{
  "vocab_size": 93,
  "encoder_activation": "gelu",
  "encoder_head_dim": 32,
  "encoder_expert_mlp_ratio": 0.5,
  "encoder_layers": 8,
  "decoder_layers": 12,
  "decoder_activation": "swiglu",
  "decoder_bias": "none",
  "decoder_parallel_block": false,
  "decoder_inner_norm": false,
  "decoder_cross_attention_every": 1,
  "decoder_tie_embeddings": true,
  "orthogonalizer": "newton_schulz_5",
  "adamw_lr_other_params": 0.0014,
  "steps": 5000
}
Rows from block 5 of the audio encoder of a small audio captioner, named by matrix and row number. Rows with one number within an expert belong to one neuron, the router's apart. Each number is 500 + 25 x the weight over its row's rms, rounded and kept within 0 to 999. All counts start at 0. Numbers have three digits each.
Before each expert's rows are labels from the 100 clips, of 14976, where the router gives the expert most weight on average: "responds to" is what is common among them; "loudest" is the band of the loudest frequency at the time of the peak. Only what is clearly more common there than usual is listed. The data: synthesised sound scenes: up to three everyday sounds over a background.
# router: slot weights (encoder.blocks.5.mlp.router.weight, 8x128, trained with AdamW), inputs 0-63
# up: expert up (encoder.blocks.5.mlp.up, 4x64x128), inputs 0-63
# down: expert down (encoder.blocks.5.mlp.down, 4x128x64, transposed), outputs 0-63

# expert 3
responds to: electric buzz; church bell
loudest: 250 to 500 Hz
router.6:500524529506421506522494523486484525467510472474511474487509489533501499515475471540474480513516466493492511509490480484508488470478498512454502498521513448471513512465502481499482493505513480
router.7:498544514475456530469486478478497504516453506524488479492474512500518473499545510485441494467520493515516509544514474477514454521473515542504502515480452446509520482496530494474502445503512548
up.0:491504531474520496503482466502507503527496439522511485473483522515490498489477490522472510545495475522509507476506471497469493501542514468471494510478457455501513445549506529513493526554459491
down.0:498498467496505498490520542504484518479475535494502539533509482463519492551507535519517474478519480503519495534481526485518477512448492546531522496518507532477524524461487481501494514485528468
up.1:467493480492470493541492510521467546517470450494537541492511489508471507529492529537518492519512504469490484468564479471469500503513540506492495486478464478496468491484480501522523490444537558
down.1:501513495504498523468491485463482482462500535509505481523506549469512508510531491508482522509499491512508479531462514558512558497503494492522497521563527521500501540481505508472438471513511464
up.2:563484524479484459541536474516520533496482498530516532499481488533466497529465526472499480494482503517488517491462480478505488475465515493496489510517487505507491484530518556532494484454514487
down.2:453516503477529524484472551475500528489484466515509501493522519500499498491532497488509486514540458520504487551516481544493527510495499490525533490520490484476501521452491448494532496552484491
up.3:537533476495505506496513506512479486529514511543460482534500513483511532467492519526521517494479509507462475491494534485483475448495477523463519509528504517485578517538490507494532464516507484
down.3:491497515492482508509456483505431455540486535472489531523494501529510507503510501557433498521477489463511523484489506506495487491474505491489510492474500500506544479471509490525466487498514497
up.4:503474495448490529539507523475508473523484492493514478464476526522516529529503509519464495529495475478493446527507477505443508534512484549492489529488490499532491501493504504510435487501482519
down.4:518529491470506483484490471500501523463495499498463524528508499476492487467512527519553508490522535505495510512486474484569496495511507483467526480480518529511495492524504515432568510516477452
up.5:489483510522527501505492523470490496472508539546482509518520469507485511502495477525459517512472532467433503550523503466523512494438450488522478494453499502518519489522492469529510499502491538
down.5:542508492457467502512513490470474528526530492493508525479469524472525523504504518485522516525521484504505526489479516526496496502565550499510499512468487502467514494491495528485501482467501442
up.6:472462507498479487484470515481488491474435494449498559480521482493488501545496471490461511495506445491492499484529493499462523535491538502481480534479514545520490545510485469521499509471498526
down.6:527536475513499539493517516529504488488600530534518500499470517501512519442493514515526525489510521539466475501484496503547496506499464484499476508485493509506474531478532517428515490502491476
up.7:480460477540478534497462506488513501478502514508511469505491473508484557441552477485503490537504470510451527511509503554503494458521466493535491509511523471501504490495492498509512488505528519
down.7:507546533448497472526552497480501484550515476520511515501476527512466464533477522525479496502502534498501499506469499479520485513511508485513503506463474511497539467525520531534505504480477470
up.8:508446500457494480477531505516505481484500505484502480513486525509535474512497511521514479515486457499480532488487558481514501492537488490502496510533493464480460550489501441482463532515490500
down.8:500541498505456496508523530471511516490493499504495511467559506481484524474489495511489514473486525472506461536535463530520498528471509479512505488467504501520536487509500487507538451502470535
up.9:507505522499503462474467532483545522508470475497530507511454491507505532484486528513490477473529513528501485515489511521510484483483504519484491508497513474480499500514524527524498494493496482
down.9:510465472507477526525550484489498474491506479493463481518494491525490454485539505529511499548516498492495510491543499478518483521495464502505511506489499471523507478477471513478514459504520466
up.10:508514498535490523509500486505484527497476511529501526565514512499543473508509479534457515511533512531479486505503506479524478538453477521480472484478484487528517516483470480556529474453502528
down.10:497497521500517555492497502483490467511505474475518515470531485541458504509495495467524487507459525464499467504481475534526515462503495507558540518502552499484488516501514505467457493528511493
up.11:526476467496538518472509447514501454503490521535488502511563516517503481514497492520508530497481473512484499459522475503478469507532506557491514483481480520520478488540441495497489479499458546
down.11:476494497524475496560514529482495498481489483505559515468468532499501525491484501451473508515484523495514482494490538512489484515473458436545481496507526488459505491450542498489520515507501471
up.12:478559514496494475527524477489514493483501466481472494483466478495489520515487508530500535479526508492537460448450540514546481508500563529511491534493503495516543516489545498452495505523502475
down.12:547486480492448558500469516529465480509532552530505476501485496450546479512513560510477510473473490505496524494533493466460505494484453514516472465520457474505500491491498511512524535512476483
up.13:520504500506486463497510508539489534454473493527490500501464503504540515561521504511463490522482483476490523499534528492480464505516487511519521510508508495493483501466535520523506495466506489
down.13:532495481513524560500489493444520449512458510482549461489511485538496450477516492498514493497488531499510506499510503501502510466439510513475493512437525488508511484556464519465515489510467510
up.14:533455508500501516463461490497487520525529542487530480523500495473490499489551506508507509524502487513460466521474502461511476483513491494503447485497540497463461489521453513490495536522518460
down.14:499513510495522489535520495484514513472488447518510523476513555513467511510469463485486500454461508487550544459539516488483501498485520505480542517501481518502493508458525481507499473511491528
up.15:507517464528515497440506501451552505485457517501484453525493545511516500489496468464537474514523504502463484473474496520495468432506533485471520530486521525476502489501455536483489491474522516
down.15:466481519490472512522475507551492468533492515488514534493503470505500521499531515474482532486480495491537555515523489483498536517528486526530482452498493477502517498474536486499498530507493470
up.16:517513512500513482522524495446493502556557518536493509513442524489455475466535501495441464504509502518473537499506475490495480525513465501481527496483509472505540473501507516501539508479511508
down.16:467448472554495507472523529513506500509469501443516512518565484505500511498457482494516503483503537471501480509473547463508459503481542490509465508517490531518479497528485497492456488525509493
up.17:506488533508522519522492527474478455484509492502491485499448492524499492487485473484459509511485494473509532548501506447514504501492510532500519474507509507544476489482515528487460528522490519
down.17:457476490495523441524490525474538516485500493484565505509539477450514506490458533495537477502468507513467470510521503502474481500514502525527493477494464468504468476577508476506534447497457513
up.18:487540462512513474523518522517512549475517502480505505507430476489482498526540514509542492500469524474476477448540460459474516473470496492484505516489521526510525499537506513529521507528506476
down.18:514488522477490486480501513520467468507497535538487527547528500485562507486514523538454528531508475521561514531477502510457471504502538508486469506478510471499478478460475496452505496441462522
up.19:490499503493474518480489469487510521454519491517550504497522468482485483525479495486518493522536494483548499492486485461540514496475498547485491520469507471467468491471564506517466488516492499
down.19:512478498536497486515512522495476497533468526535487515503514481509499499478528471508511507484472533556481524544488484530479532508531510473524458488508494545547502493522470544496489516447498511
up.20:498470464516534492486504504504490499528485488531455516520464522480532508528521515530512539498498462510545484523519504471487501498510522506482489471436501474509453498485481518470493441546454481
down.20:496513500505500517509494485492514460540494509473511483500515506537489425464503460516519486505464536534493493481504462492493513507441479493510512475491472543494578541508546512508529548437519508
up.21:470536523470456481562510520514513521527500442496477447485490500466437511474448485489478458449505518502484489484496530516533520514524495470486522507516498500478509475513497493502457484477492540
down.21:505460498522488510439488485495487484488523493528493545503501491483520491539554516462481545553517497506522489538521430487481498517484501517516478509472521497514483532492448498500509467523486461
up.22:461466484506503471479493497480519480533498557516559536479518480532491466483469513464526511474485504520510482499503504511493484504565539487508489508522465519494507498468480481483489504474498436
down.22:543506512490520512580502497511460483478521531530503504509506499491499530496529512492501498484510513486511505487547469469493503529504475504508530489477508481474456496522495507522521475470504517
up.23:499469487498518490561486473456481490501475504489537478463502510451513497487520526529531546491529497474510501494484461494439497504494512504480539579487466542480509498506542526481509466479508502
down.23:474546451487513461459505486513527484527511489515484502517533491544547518493524466522476474505484541462472467490499508501539490543529429494550474440513494513533514510507499496498485501471478545
up.24:493529499518539475494484477496495516501487503523504524494491505507448447497481510534518484487524490471476511501498452511522472475469494461484511530527481520522541508461456436470535491479525525
down.24:510475484492481511462482530475469475522512511484520482524508517513521533479538517492476474518517518506524470422511525503497532538518473508500533481486508506481474508513530533529474512527518465
up.25:518431468508514466520520466496512476514508526536475488525511549492517476527471539525536524511460481475508528480533448525494475448458498485478510553504515495530489483467512504503525517505460477
down.25:497560500482515518504467515490462511487503510454490512434503489499513527511490523484427484505521488522489482500482529479515503523524480521558495427522524485492542512499535530482503491517497528
up.26:516500528513463558462501446554505515507499536554513496500508494505486437464518485452495482478522505509472487445529518504479466478476490540524497502537516473463520532494493476497484481496541523
down.26:458507506511529441506474538510487484524520515450517505493535453511485506478515524549541540508522517497519518486502508529506554508501473485505504494469497535517464472451518474537513506486520479
up.27:496579475520559496494515505497542501523505466496459484514471489499468480515495494499469463478496484488459493476512498543519490475470487541498486482452466498503514493496477494512501487503548485
down.27:486449520493498467488466492456452533486470547510536556492529492493500480473480486515527534540501489539547491556510483456470504542479502512533545476539499531478489522508538503516508487497511499
up.28:532494517454511526482529510514497533529481502558511511485483488506476499467479518486466557511504494506465451529454493494504495496469469496508467487528487510507522519486481494480516533518489491
down.28:499496465499499504493491531456518483520518500432493489491489523492529495490485495522503455513518494479513564489506499506484517506515518505489525523463527496520492521500499511527481470460530501
up.29:481520472529468512545504524532521487554459516521471489466487491528519550500506521504471522516484495515474518525506486541540538480467505508450499529489524492518502472537484517499520489488442472
down.29:489465533498539484462502453445526513462501466475541526537512508509504482447465548537541490478523506486550487490471516482515465508481501505508532464525499483528524498506524485462483482497491465

# expert 1
responds to: reverberation; text has "room"; text has "reverberant"; waves
loudest: 2000 to 4000 Hz
router.2:527507511529527453517509497537534480522511459485489474494522487507500514494494500493529506491475477483510489484489532509531505495555541505510488491514508473491457488541460506486493495473532459
router.3:533458509536523457497524486522511485512523474479530480503526486494481507506476508513541511528494492480493514482492538490523515493543525496498481496533514481498458492552470498498495542477502453
up.0:498518492469524469471502478528477486542550498476495519498481528495528495522490549537474516527514517510530487498562500512582487505496500532495514490512489494482554461492530510478517479497471523
down.0:512484524462480526480517530472470522488483568506501513470512480518463496479515483500504530493536498503523521506472524506479488525473530514535503459474563488549518461479508455494471524501517477
up.1:467540512523487451552481466514492470506530525499509486479484503482508470528525546493475474513517496495527490493436424496507493502513501522549518536465526463510469509466501478476525470527513451
down.1:514508544473506503465515484495500504433471514545470525515510485541512520475487524509526557473484494495501527491464506504429481514505472517472515478514477481502525486475506510471502499534495533
up.2:499468515503551503465501510481521461512513550491492468492474518474510523466509489526508507503477498506502516541468507473483495479485458503510512497533522533489508467453512497475499510500518504
down.2:496454459489488557508520514509513545447493469522524497500515529512514474497478472484505484489488508500496477434507491500516505513488507488513498494483491495493527517512500530525469493489502546
up.3:508515517472443481518490484564468476520473541480509540494505516534507464506480493507452474491476467502501530489522530498473492516495483518525531456525527497469525474567517516498466480514499489
down.3:478503488491516520501495529467523465522464504539519492534475485513494537512474517537511527456527551513504436478477491496484533493480471520503498504489512481472500527480495497495480487522513527
up.4:502546506482494510474485478500521460505500513477531502506502525475523503513470517528527473468482485513467506485543499507452496477460472540511512514483497458520512483530531547463479495484497467
down.4:522520549483496543493491484515501514448447449524530512536517460528500474486498520494515508500534506494550497511523538500494539514489480502499479477544499533488469521475494465502487488505516526
up.5:545479482476533516484534501449483475534479494497511494508460505548485534458526506507476452519539500507477492535475429458484488580472496529492490446487497507503509506542529480509498508504496488
down.5:481484529458481508484496473494495502481544477499464501475524495504494480510462480506518505498484447508516508452508559558486495488507479460476475513512456507500488475449454480475499471496507488
up.6:496494519547507531501518530513485493496476527474499503491473486515530551488509486499477459494464567477421479487510482465525507507473500485470493477497501507485485537554506529522476479505496490
down.6:441525490484493508507509508517498537471513515502496490506540513505485469493492517497478533474520510494523505482486459518507505515489502538521524551505457488509492428531522489512455499483523512
up.7:471530525486497510488524502494512498529472530477483493477527470488544488494527545495477508520507503503534475516480490504513472497484519502427503445493511479472483456562468515462514492505481505
down.7:509526535540512531526517470494481511475518497518480502473470540529511488514443477490526485506560514522526516532534517508490504530456529542553532514461529459520493469467474527524487477498497495
up.8:488509466487456489457487516540500528471515498484495447532524503416502516503522514489497497494537494506561505538500499528481526512526533499511506513505436532507489513494464534494489492546513508
down.8:491508512498502490483493480444498495532466504468489501507483482515552486524519483499450519465480494482507500499492496509515484490506505547481519509526556464499486505514515541515504522443506475
up.9:536557537465520480506490494536512562486490515498519500507458512459467529475448499529489456461499467518508462504496522504511496514530511500546486475501481505483514507481514537500491510540503509
down.9:472506469507499494488479453498520496495491523543481501521476499504496508491515497525514554539519538511522538506472511487511534494477473493487503469514511486511491549511477469500542451503515485
up.10:502546524481503542466494503506492478500450534451543486501495504514492488496515504507498484456523517451513495439500504511506488542476514529518460483474517496476507535487510496495485466516500551
down.10:470491497478528515533489472492508481488487484565455510487492458493505500468478501532520533526534488505546491534505508506493511505490480476518505520490485508543526490485507500494536462481483468
up.11:496474519458459521545512495503545543534499469476491508485512516482469490492473480521513491494518496543524494538505465486505498535474536491452516488505501498556483509479494436481500458485479501
down.11:521518500511526474464536448484513483490498495557520517480475498549546491561532480527503534541503515454485485454506534511453502459492504492559497490463511450506509514501519547525483509491518555
up.12:469518525532468547497480481469489530499518509503480508486552480512485455501499491470493490480500503552511495455475501516506505497537492509527466509482491493482443509534495497545509518548485469
down.12:508494504467528477480506544502490481512481499478494507506477548462466493497493539511508483486460496493523547532509492519518533510538516469450487539502505537521538507497539470485470495488525544
up.13:483512457508479540533500471504499529462488495494524525511513509480499482521488502497470505486501496518560485495547437549539485457500515465498516499542500461544499472511503508494500528494513446
down.13:538454540499491469481481505478487477469493548544485509534528478540495529451514441498545518503484506512479453490481499498500522484455467524517557528545459511477478518501538506553518473504509516
up.14:514513466509466516480499498468503509501493454475518510519539491503511484491442509467472492478530509511488495489507494520528500476494528507553524495495514548505459514475502496430545475532486520
down.14:477485518476534482472480510515455516501497539512486518513489533508505538495546501543513507491444488462535465497488500504510513545463457486482494495536470491518527505471479524550486504457523493
up.15:517507514504502506487508525443476487497526539480490512497468498485474515470508491461499498493512490517516498477505492489441499533544527525508511486489482555474475499475540486529502487496512486
down.15:501510486521510490524516498535516497503464496501483476512490527452538480496525476510507447488489526484510486552454528506466504483426452497513496552497536474536534469495479477471483571493546498
up.16:473551503493489489494512537500546493495505503467553457469510498543447483480527484531506491511492499508462505472494471446509487486518476505474533490519472448496511528536480542491494504507512481
down.16:461479477526485498496487484472456502542464525526450530533476537499506535522509511505475498481480482514530468519519517488470528493514536523510508494443524555475468495430505512508499493496510538
up.17:522469528519520525459500491498462511488544528492538515491482521484488544452514505516469515526515502539472463498471506496495511464466467499553468520507484504511506500477561518524528480530515496
down.17:500515496501444474489526506528499530536478484504486477504520489501482494534476476488520510483492512497496522528512522505530535494546492499458559499475506511563466477498446441507458511493539472
up.18:489470496480520543491478514493458484503458517511472490516527516524568544517505533445513469518489467541482540514510526513485517502470486512506512475485489488509448489501492512514452548540523485
down.18:522527515533512460489517491469491526447511469483522499487481514491473491458474489532512514517488516482501462471533518556509538452481498532486507478524522511521517505517531532505511476507473499
up.19:501494488530502501476519542458515505508464483502482515518505486503465481507498550479492520530489545479476474551459476482452507493490470453482506526484563532520522524517545511507505533495508486
down.19:498516513503510494479525448543508486447511542473520521453498477507528525500502480467489505539539494530472524432531514490545471499488528524521511459502465498487516509453490491516497494507519510
up.20:528555521529505485499456543498472454463497521499513528496482464531495491493546513479507535496536537482494460533496488491482523552457518463483484494483504524493480528489527489467459505495503538
down.20:498495474496519492513532514476540545457481489495505505534535516452487500508483501501491488489497493486493555533514525553485516513498468531500521494524490528548533524491456455511477484512455463
up.21:471491505525512452505544515514509511549520508451490484483484508504510506523489496502518480507487485443537490519479496514490488521533535497511456520521504501492484498487509497474493477460504473
down.21:487533509511476526496480504479479461453456510510484530475455490517481502486548499523493518471537477521484455452456500476518486507494500483523511487530490498492557499521540497502482521504533518
up.22:460490537517498439542509553494462510502517462484481496461520493508476548520511507515496488517526479486517513503477540530501545493479512493476502506517502500533511494489490513518481501521474522
down.22:534515450482478545498513467473467553540537522478538453519505510482565482497492501486499532531507518470481493522499471497466507527488492527501450469480512522494486472491492472507492522468521497
up.23:466503480467499462549506511475507551491508483514510524531498485500468506487467469493495519465518481483549519478459495525472551441497493480523493549533490495503516492480524533512511527519515470
down.23:484439479539528521474506510483501504503501491540547490520503530486487519533522531495503476531475524497471490531561493481540468511494488487516539471505546509490479505511456469504545519489493493
up.24:522474521485475513508465551482509485493496534508508507502430483498492513497555500504486510471456520497467501480521544479480506480491441518467537511530460514521471513517526482471520496543495482
down.24:474488512531517526482505446527482476528459516461503471521525497495518489467466476504492497496526511511520502483509481538523481517495530471502522510445475522460509498499489515537479514471506521
up.25:524488507427479437521497503517506474521519517501509495484511502541544525549542505537535485457529459499460471534511431484513479483494499503511482482480535484484521506531524502486508497463495542
down.25:546491508517519558470511521503500527525512507548468465484528481487472471513452495490462552518507510510521528457467530511516510482516503497474502498515511488489496480490489477497476512532505449
up.26:522486489511500566526470518531520499518515494466450483520500507496522534513486486467508497524464480512458522513531531495474492476529440497484525492515501513498441496525479518544484501480474516
down.26:467531514518511455490510489478516486483478486545529510518497504525455495508478467526492464478507514492517500507514458529499524477454490505527514494489469502487545523557522488464530462526519570
up.27:498507477476515523496521472497433501449485490486468494483537501502484442503498512523466449581494508464489554467464486506530483541504503542530462497493485478521508516513556507533507528484504481
down.27:496509519465510484470506549484512481531528503545517515499507511509492499488523516467552472443535497489529467532515490507489490497504496528476460521508485485517554513443442538481500486492471525
up.28:489476461488535452475531458497515520516466484535516475482485457487490480520491495487543517510508476508467521550497479484507486526490501502503503489524497489473502547484512519521487492527489516
down.28:472551515529484540500518543465473501476505476547471540521540508498478526461463514502478533540478489481526494496491493470541505499515511468520518520451492478536510514483467538516485459491490490
up.29:539494466463536509505506476492491475476489534502538537505528511559487475506516504497462494443488528527518469490476481488503490489537493515437511500533490522471467514513529492502518504454480547
down.29:455525528536494477472528514512476502507481491536451470474442541462504497479450541511538498527518502499469500515520496524511522495490492492545496487492486521461505537478467479475522458551536476

# expert 0
responds to: creak; engine; snoring; first sound: creak
loudest: 1000 to 2000 Hz
router.0:500467540488490521517514521539504474450507500525462527492522453522476505506524509503457533517514466529475533510491522486536492504545505478470503505507488461501495489468520476508498510548494469
router.1:516463537498484509510488533517477496450521500494483519501542452529482528526524519506471526505492478535459508502446483504521466525513493492486495534494479487526477480482525466526484541500511489
up.0:505507524529485509519499498439484484494460496465521474434499479481528530480522455554514498568484524500494493556483486451509492505507504504474523502499497472509544467486521526503464535496480499
down.0:498496518501470520492491491511469566453475477477509525508531504486536454442462524497535511525512499493520497529514523535533508546490508471492498479503523512484486508506494483504512525467506497
up.1:495538503516464460483459518520518474523534471494521463479497524474513491493473513477480509520514499500527524480515544525581496537511491517484520462457457539486497512461478523470475511490492477
down.1:480495497550460533471482465458480524494492524509504500505504517477514490524497456472536506472474492498482556487487487487476495489502496514533510508493503501458539478529557502552485518492492500
up.2:478472460501494533452525472482506517557503491507506495514495513485492468498474488504484504544523482465536539448506525482557514519517499529509441514489503486494473493537513471474476529506525521
down.2:490495487467514504519522550513514476494512500488522458458498502483468546518565508478528511482477562532463481531522496507485497542449493460521523485532483501518514492486530504510468506478554501
up.3:498508463516514464463472495515540562490525494533507487488551480547510485454516514488522456533461501537492492519527496505527505481494522496519501500487488498504533482519494445519483530502459474
down.3:511501501477570503524528527524510441476490464499494479481494534467530496506516501493468508459549481520546553485500527491475502506480518532475547476521462490506471479513509531524533489559494499
up.4:529456471524499573490525526556514454538495519483516490482495516517511490528519494484467479454511529492484516524539522465477446492488474518471528474488520472544493479492447464545458493489490500
down.4:497538511535504434481487512504533538470478502469523478506444472504491483460492502521496494475511506487507529480508511519484524517508503481531496523478467496494513510473532529440504516484494472
up.5:486449492505487476516489543536540486555541502514514495491529520513524518532481494516488485477538440499541523550486481445481494481496524462477501508519542474505460512520515507474502524480504543
down.5:508556489511506515496540453454497491505468557479521533544478503511478483492536506515471526465474528499475459497511533535473497480480497512513486497470487498482514474510539473509516497515499531
up.6:510499515512478482510540490490477546531504520558524478505534473437481533441508451478469491497510536486501468509507534495455527487536524505520477439490513509491517505502474498527502496472503498
down.6:487483515504532504512498488488509511525495454478542487509502519515469506527449502492482491529560475501481507510528462461513494443475515462481505497449560532490508487517521490507564519499515509
up.7:523476447458529518510517505512488504486500512482553507527483525525494485502503487488496493546478527531508506438486530510510493546497479515507511462510495484485491504518507540506458525554493493
down.7:489466514570491529531505521476487521468488460490475469475544514463467524496513510452533517457519513483469515566475469500527486477459530486523489541484483493521513490497482478500525487474502476
up.8:475510521497480532485500537523514466546450483493495542481489459503457472487484507506524537525460456510482499536457495499492521512534520499503488468523509477498514538466475466508499496508547471
down.8:518491481515520476508527470489482521532559483520492503486488527503536499537475497499491441466559485511503507486514530492538497506477441489523517463498476484490505490557483506480505511554478473
up.9:492524503511511512524458508494527471545481534532522511455432484511499489540522475517443464461553505516517497509514498470506491496472513511464519484524521511506483522508502464530475494530492439
down.9:512501464469501505497516513519528509499476475473505472524530482445472520486505491456510493496502506457512561510452475427500484495539515453471516500493475456494528516481476491491504537514509487
up.10:493495467500505539533480519503460504488509470464517442484511533485492459492480498497489463527473520489499539475519496520509521530519469487529526441450495474496466562484489510502474501563513485
down.10:519477505477491460465525468483484523495485485540513492497491487554461503545565529479517506472520478525516520459525520497503485497477547501497447551505512524535541471513495504506524528486481476
up.11:505508508509491495479504540498513513468494503495463506504538466513498497528512517495460460475521497472462486491532460469481455485451504501483491476515508461512534577473444463523512507518514486
down.11:521483500487504472504522468481518474515491528506532519511446558482517484519490492513517488533471517512503531499466555500481482455495494499539480527422509528492476479514537541478498519474491507
up.12:488501489535476569465488503505481511481532549513500508541520531505467529519477460521509500492496525504516468539503490495508509512530484516538443516487522481506514537500497524526533483507501482
down.12:529498492457512502532482508494498480480466447492524448482498502524532513487507563457515478501494544500505538505489497487484508460474492525489501491521565482507502485513541509491516460504457536
up.13:480530503473469552481480548514497463498497492493520505529507543506503511470506480498477461470526488528529495535513460507475480551493496533513483496515512566549513546498517534495471443474474487
down.13:527499506477482504518501453512443512496538537490436468522494492531467520506523527530520523486526477491506510499525550519515542457512484494467484468434533460505508491495488485491531491500455463
up.14:546539514492515511551495507491519440469522519520503551500502477519450432492486500503518495459509527521508505475439489512504477529483495516486482479473484488489518476490493504475532554520528536
down.14:448459499487455463462524495479475507500517451508465520497534494493533508509463470527477465534499506545477522489514457506500470535494506485497498511532539524531503533496464533540503502485461490
up.15:537477505485477498526536470548503518518457483512487509500474484530499492525525559509467490512547489515542502505522514484492521518487470516490504483499517438492513485488506507497501517512488468
down.15:469464492549547516455483527470515505488527476458490482500485524498506504476494458486507501523471501553491497489469466488504499543517502520500485457511485486504501512512455488499513504472520485
up.16:489511507485496496470489494462492511514514449475523526486499525474472441493493470524525507527482486498541485476529489499535526528523480486485466481540476519543533501505548511441514521485521506
down.16:483504488499478479523468505503493515470506506477486457526499487494511565528498478499531514440504580467444549515491472469520465488501523467502537519456503526519470500489486504517502495526533452
up.17:490474490515499529504502527517492480546441513508461519496513557519543516461539519469512476487500506524464523489463527486503485530514494521505491457517508490490524530516460480520457475491457504
down.17:492479484505518475515532463480489526456496509511533503473506508514484441544483463516544501525468490476519561486504491512473546485490470490469525527493486505492478473486557498499526530493535516
up.18:504469497515498510486522516517513508529482444512508530474510491540486465521445518512519476412525462555533472516511491523455513483474582516508494490519531479499451507468483485480478501479511523
down.18:475523516491544491504491461471487485480523495479494527483482485441531530503494499524495488515507464487513498479502510478490514488508491502539507479503480483474512512561532541509533476509494476
up.19:496496495482459521502481492505464481497482520524566556518506499522511491458495480512521484510505495476490506493484529506503536526512452476507511506555536481481506500450507545498542510511513497
down.19:472500546516551530503500447501474516491506464501490471520498513488499443526509538502479509524470487531515482488542497486495485472472505506465514498473481494524504532497506493513423477482504526
up.20:497549507496466494500481497452496493469500486551534524537493509545477492525541500501491445514527465499509503475497486481453487523529475503492489504505480492468522516539528545515501511483475499
down.20:495492512514521507471481433534466492453530502525471501522496508490489483501510480523502550499452532512507473457509494522497555488544490456511480520516516530476503537459473505488529500500527490
up.21:523507478485490482499540502483522490504506475524513522485514532515541428511488430511475461538530549512530490503460480521520496530501503518512494496494491503507498439485479504453531522522467549
down.21:493488525518475502504531478515510465492500513495438487495503499502509486484478515510507497486487516478521559471505523486501494488537507476497504441461489467494535479529529525550473522478483452
up.22:513494489527548533508544447493495457461459442502494536504506500493524522509505564462546501543503530495465503468485480510495514529474528484468535460506507520530483508489522486457536440488493491
down.22:494479528527452480472503537516502562507549498488499500499478529499496515534467476510507485445457439527518522478493478510474503500523448506481510512509484535473518521536522497510486570501521483
up.23:472500455539475467487538541527526497463445475542466469525492457484533525486501455511500528506534485536503498562478503491480502528493508509505470491472544482478562504519509537463478496468512491
down.23:481528559465492521461502467489501498545511498538495501499525533528488470504485541468525476502537464509546518450476521511521502466479504491501493498528528504474503509470454474517508521554489556
up.24:488501475555503529490582473478492515478497464514422517503479546518521527520511551511512469493513514527469513530503477479524487490452524478489466514512492513508516482526505503508503504446499497
down.24:499534522457490517507465484519482481494556489513487499505520530496482458527464485470479527528495513461540498476508496502446527471534502532504489454535464463451478489491505541465521525519491498
up.25:484521481496480476496479482541533459477462541499465514529509459523515454499499490495512516516511542489463513529508494511460504475487441505487489525508503521530549481465460500467518501446522471
down.25:555485514482502522482482520505481511494519519531508471463498518451508494530527475520511482475487469518531520487513483498527493496509541515513503481487502463458476538525513531491435496571467519
up.26:515511525474487482513498513484538454570459511513523556484508496498516496497501485500529513468506522543516473578483491520494487522471499562457473482481460528529464511492531501472491508488507534
down.26:515494506533497541508492478474496476506539482541460494524475520524541526467502468520470497467516458484475496519458522468551520525520450446502504478496539530488516494535442496464492501525465493
up.27:570493532482484489512517511493527458485472504497464548516494529505504485502479563516518535531556469456493484506472439520504516523484488492504491519515530483509522505464542503469505487482496515
down.27:457505503496515510529497466546501526532506511507496463465509514507511511521462535478512469465436494508519504516537555489503512494484529487516503470556477495512477516506453508531512490493479493
up.28:511512469497514519521507514529493513506493486491515525495479457483498507508493517470464515483481499452465483517484526477476508470507482483465524497524529537496525476525512492475551525530517517
down.28:530498521483512487516477490468464523492522514517514507492499554497496478490481450465495467491509499495509528461508523541545453479490519510533502524472472474528521474493501520559463501524494495
up.29:530472486496456496507501516538485543498545480547508487488550514488488489499464448493501508459496498464521517476551505495536488492477539508528493489514553511494478478475496499504478470514459535
down.29:492480532545499487555479461491491504504474520483506489455463529564472534548554512502519515529497483480489520530518485486555499424506494443472516500509493469501481514499507492517489510500508491